{
  "model": "multi-label image tagger",
  "train_examples": 203450,
  "arch": "vit",
  "norm_position": "pre",
  "parallel_block": false,
  "num_experts": 8,
  "expert_mlp_ratio": 2,
  "shared_expert": false,
  "num_labels": 18,
  "eps": 1e-10
}
Rows from block 3 of a small multi-label image tagger, named by matrix and row number. Rows with one number within an expert belong to one neuron, the router's apart. Each number is 200 + 30 x the weight over its row's rms, rounded and kept within 0 to 999. All counts start at 0.
After each expert's rows are labels from the 100 images, of 14976, where the router gives the expert most weight on average: "top examples" is what is common among them. Only what is clearly more common there than usual is listed. The data: close-ups of made-up surfaces with and without defects.
# router: router (model.blocks.3.mlp.router.weight, 8x192), inputs 96-191
# up: expert up (model.blocks.3.mlp.up, 8x384x192), inputs 96-191
# down: expert down (model.blocks.3.mlp.down, 8x192x384, transposed), outputs 96-191

# expert 7
router.7,209,201,195,240,209,237,197,165,233,183,160,226,217,221,262,208,194,172,227,244,156,257,190,214,185,249,204,209,159,218,204,176,180,198,216,278,224,193,162,190,196,263,179,188,210,193,201,206,184,215,236,257,235,171,186,207,154,186,179,147,199,185,196,180,210,174,150,245,180,178,227,161,203,210,210,133,241,188,231,179,192,172,208,206,187,194,252,157,203,218,197,219,230,240,174,249
up.0,207,200,242,220,167,209,179,257,165,185,248,232,228,212,164,224,212,191,166,243,204,156,209,194,138,199,197,214,229,155,224,230,217,232,169,228,159,206,198,218,203,172,155,216,202,149,164,172,186,203,156,196,220,191,200,220,251,194,193,256,221,206,220,180,164,202,203,129,194,180,179,158,181,185,182,210,186,196,206,244,139,184,177,234,257,251,202,229,230,178,197,150,174,180,208,204
down.0,196,169,241,186,182,188,231,254,217,147,147,188,186,201,199,189,192,251,187,196,238,190,186,236,180,202,209,223,263,175,244,226,218,191,249,222,153,161,162,203,228,185,174,192,197,159,182,186,226,190,176,218,248,242,185,183,210,283,203,233,176,168,215,204,154,176,214,156,166,227,192,197,212,174,199,235,167,220,192,254,161,208,214,207,218,198,159,221,225,161,230,171,155,154,229,172
top examples: smear; tiles; woven cloth

# expert 0
router.0,212,155,192,211,203,170,174,178,143,215,223,177,188,151,180,162,250,218,227,201,194,156,155,201,215,193,232,205,199,185,159,213,197,120,196,160,196,200,244,232,178,186,228,248,197,203,202,248,203,190,231,203,216,195,180,233,209,186,225,231,194,235,180,224,171,226,188,203,251,228,201,190,233,233,152,197,157,265,233,233,193,237,237,200,182,219,178,238,192,169,202,224,215,193,200,201
up.0,198,243,250,177,227,226,214,196,213,185,220,218,215,230,207,187,149,233,198,165,225,181,238,192,165,167,153,215,203,219,241,212,208,252,111,237,179,178,180,194,216,161,195,205,205,185,169,183,204,164,174,175,184,177,253,198,259,224,183,170,212,183,202,163,214,158,206,158,220,191,195,200,147,169,203,251,217,145,174,202,176,154,202,219,233,187,211,190,183,219,205,163,165,133,207,243
down.0,205,242,200,209,244,234,216,179,170,211,189,175,167,206,215,192,186,194,203,214,220,206,215,203,201,174,201,191,214,185,241,268,232,235,120,213,220,183,274,171,218,148,183,235,155,196,180,202,187,189,141,195,186,196,199,221,179,206,230,221,218,172,258,245,206,152,230,147,236,205,205,163,168,214,267,214,178,134,144,188,247,179,166,177,190,162,205,181,196,174,229,134,191,159,200,187
top examples: carpet; no defect; defect: none

# expert 1
router.1,220,215,167,211,193,230,206,217,246,183,156,293,282,207,184,187,229,209,167,175,188,224,169,219,230,200,211,189,227,163,182,169,177,175,272,156,156,200,180,210,233,200,237,128,204,193,219,169,221,240,227,214,197,212,180,178,156,216,216,182,204,220,193,160,227,207,235,248,177,166,217,240,159,196,212,163,267,226,186,195,182,167,208,166,194,206,202,206,132,194,166,246,169,226,189,225
up.0,170,194,226,193,171,202,186,224,223,180,220,331,298,287,224,183,232,214,209,213,230,155,257,167,182,174,146,173,200,202,191,171,182,166,164,246,223,176,223,173,181,185,172,229,194,176,180,224,197,187,222,199,225,202,186,214,192,246,152,210,210,156,163,96,141,169,196,141,221,182,228,215,150,146,207,204,268,232,212,174,190,210,123,212,207,209,185,187,197,238,194,193,153,192,199,208
down.0,172,204,121,196,226,265,156,196,186,219,194,182,178,206,190,226,185,149,204,196,195,229,231,198,254,195,206,171,177,216,180,211,220,184,170,178,199,217,188,139,200,194,223,204,195,221,230,149,160,248,135,178,171,206,163,232,192,162,189,184,208,247,229,168,205,250,179,230,210,231,177,234,278,248,198,176,201,185,183,217,223,207,226,179,213,201,221,189,186,215,215,214,203,246,218,198
top examples: hole; circuit traces; woven cloth

# expert 5
router.5,194,273,197,173,216,154,214,215,236,240,162,190,201,141,207,237,205,206,184,205,213,224,191,177,228,170,199,220,232,216,197,191,197,204,271,193,209,195,199,195,263,278,229,171,167,220,205,132,203,173,185,207,199,238,206,165,122,174,200,165,210,222,217,213,223,192,218,236,201,223,211,186,182,166,265,213,178,180,203,169,218,212,190,154,181,192,173,214,167,181,229,226,158,241,237,183
up.0,224,183,147,227,184,206,213,210,141,178,254,202,213,197,149,194,231,189,232,194,228,204,171,189,209,161,223,190,184,161,150,217,180,209,200,124,195,180,258,235,190,160,209,226,195,213,198,219,227,204,190,169,181,217,206,205,219,214,241,198,165,238,170,207,139,226,209,189,207,218,169,250,161,212,135,220,237,211,202,252,244,174,230,219,189,187,218,250,180,183,190,215,220,197,211,148
down.0,200,184,197,195,206,180,233,203,162,170,196,168,167,158,218,184,243,204,228,201,205,206,128,230,170,261,239,209,221,186,192,174,171,230,225,205,214,221,170,234,166,253,157,169,187,171,179,205,241,167,136,212,219,173,213,175,229,225,212,158,204,180,159,269,194,214,227,226,159,165,156,186,255,192,106,202,166,203,158,191,209,181,235,261,227,168,222,202,225,138,195,208,209,156,238,226
top examples: wood; no defect; defect: none

# expert 6
router.6,244,176,239,190,220,165,220,223,226,167,217,163,160,204,203,213,172,195,149,183,204,191,170,191,195,166,232,242,221,234,262,246,217,260,213,162,226,195,216,231,227,129,155,184,200,218,190,235,251,244,258,197,178,204,254,215,232,206,206,205,191,174,247,219,231,216,200,146,150,214,181,238,190,214,193,230,192,142,159,197,218,194,163,219,197,143,175,165,237,201,161,161,200,165,201,189
up.0,192,215,234,261,133,231,164,219,199,232,214,218,219,210,197,237,214,194,204,193,220,186,202,190,177,187,177,221,186,200,194,191,173,193,169,236,170,250,176,208,160,217,249,220,216,142,153,211,185,204,161,215,189,204,193,202,208,173,157,216,225,230,156,177,178,192,208,150,189,192,171,191,169,229,237,179,240,217,250,206,158,169,230,196,214,292,182,207,217,197,191,201,187,211,171,210
down.0,229,175,207,166,191,196,214,227,185,203,164,155,163,176,225,206,140,214,212,240,232,203,190,205,153,196,227,218,249,178,228,218,234,225,233,226,186,138,202,204,225,179,132,229,174,197,194,204,227,158,169,197,228,177,228,213,189,233,209,213,179,190,224,229,163,173,216,160,210,208,191,188,186,193,175,255,149,176,184,262,220,190,212,199,218,164,170,231,184,158,248,164,166,143,235,167
top examples: tiles; no defect; defect: none

# expert 4
router.4,200,232,167,177,206,223,198,196,186,233,202,190,185,246,166,228,198,203,211,182,238,175,238,253,200,148,233,183,217,129,218,171,150,226,173,179,175,165,199,163,155,261,213,244,213,175,206,147,160,169,124,179,170,204,162,175,178,188,183,244,175,205,175,234,251,206,215,158,235,200,185,200,176,145,277,219,180,242,211,242,191,235,241,180,224,217,241,234,193,168,202,174,228,220,237,195
up.0,197,138,221,234,218,208,161,176,220,212,203,235,231,170,170,175,244,184,167,242,150,168,166,173,159,206,190,193,147,223,164,198,246,190,187,255,218,228,187,244,227,155,254,213,245,183,209,222,196,243,239,240,244,230,193,217,177,182,198,207,230,242,202,169,176,147,157,197,218,207,201,188,211,214,132,180,232,211,198,185,171,204,149,185,156,249,167,182,245,203,134,263,227,198,204,249
down.0,214,167,191,217,192,260,217,210,128,194,194,222,221,144,213,176,210,174,276,215,187,212,196,201,187,222,202,189,201,182,179,218,177,161,211,173,215,198,233,259,207,148,197,174,189,149,204,215,217,188,302,175,242,158,167,201,213,222,201,171,229,229,160,202,206,245,195,227,199,161,177,207,197,166,129,176,150,216,185,176,195,138,177,244,193,196,235,197,183,190,187,162,252,173,222,165
top examples: brushed metal; hole

# expert 2
router.2,210,228,211,211,187,220,210,184,158,228,249,190,196,156,173,171,152,225,208,203,194,203,185,223,195,221,186,200,204,191,199,216,205,179,115,202,153,229,192,211,154,151,250,182,215,165,217,217,223,168,167,183,170,179,237,193,249,205,210,188,190,216,196,214,202,204,235,178,229,191,167,196,228,228,162,238,179,193,192,243,192,147,248,216,273,255,168,241,198,172,230,174,174,162,157,219
up.0,207,143,231,161,264,192,160,190,214,197,162,204,202,260,175,165,231,255,151,196,154,181,197,197,217,182,196,217,213,244,197,201,220,209,223,126,183,227,173,187,185,230,216,169,250,186,217,181,191,205,217,196,178,257,198,168,236,188,214,187,195,227,205,174,242,194,197,176,177,215,175,220,138,151,229,174,250,223,215,189,175,217,198,218,219,234,179,171,234,265,165,194,220,228,165,273
down.0,177,196,203,243,257,206,209,198,180,259,184,217,213,221,181,240,184,192,203,213,193,252,232,235,205,171,174,212,189,207,200,196,162,188,177,179,227,194,237,201,238,192,227,214,240,212,255,179,205,224,213,233,227,231,167,141,144,216,173,235,161,233,237,178,241,211,142,190,222,216,184,188,218,173,215,175,224,184,208,216,251,180,208,173,149,158,230,207,248,230,226,175,223,210,225,191
top examples: leather; crack

# expert 3
router.3,166,197,158,197,197,246,199,225,223,213,168,186,180,295,192,256,224,158,251,209,208,211,258,208,208,262,164,148,174,221,112,174,222,191,244,197,226,184,160,159,197,221,215,232,210,226,204,147,133,175,139,187,206,223,161,209,228,190,203,239,197,191,189,203,156,209,170,245,221,218,194,196,227,189,153,184,194,196,175,155,209,230,165,208,165,240,219,192,207,213,225,179,208,240,189,178
up.0,200,154,208,213,204,202,218,207,222,171,232,260,246,192,235,208,227,234,191,199,222,185,165,190,192,152,205,255,230,200,257,197,169,191,176,185,199,191,276,268,217,192,210,227,219,194,154,222,222,242,266,196,213,191,225,222,210,220,201,163,159,207,213,139,224,168,169,169,160,234,201,209,191,195,191,194,248,245,234,207,211,117,197,133,193,159,210,201,182,236,129,264,222,185,166,196
down.0,216,147,188,194,195,231,180,208,139,184,225,218,222,168,207,176,191,171,194,248,265,207,214,195,209,212,170,235,198,154,191,266,191,175,196,160,224,194,286,210,240,176,176,210,169,204,193,207,239,221,254,151,226,181,189,204,253,275,235,237,208,218,206,215,192,227,205,170,168,190,207,183,199,158,203,217,167,238,223,223,264,123,193,203,198,156,198,254,197,191,224,156,213,187,151,115
top examples: stone; no defect; defect: none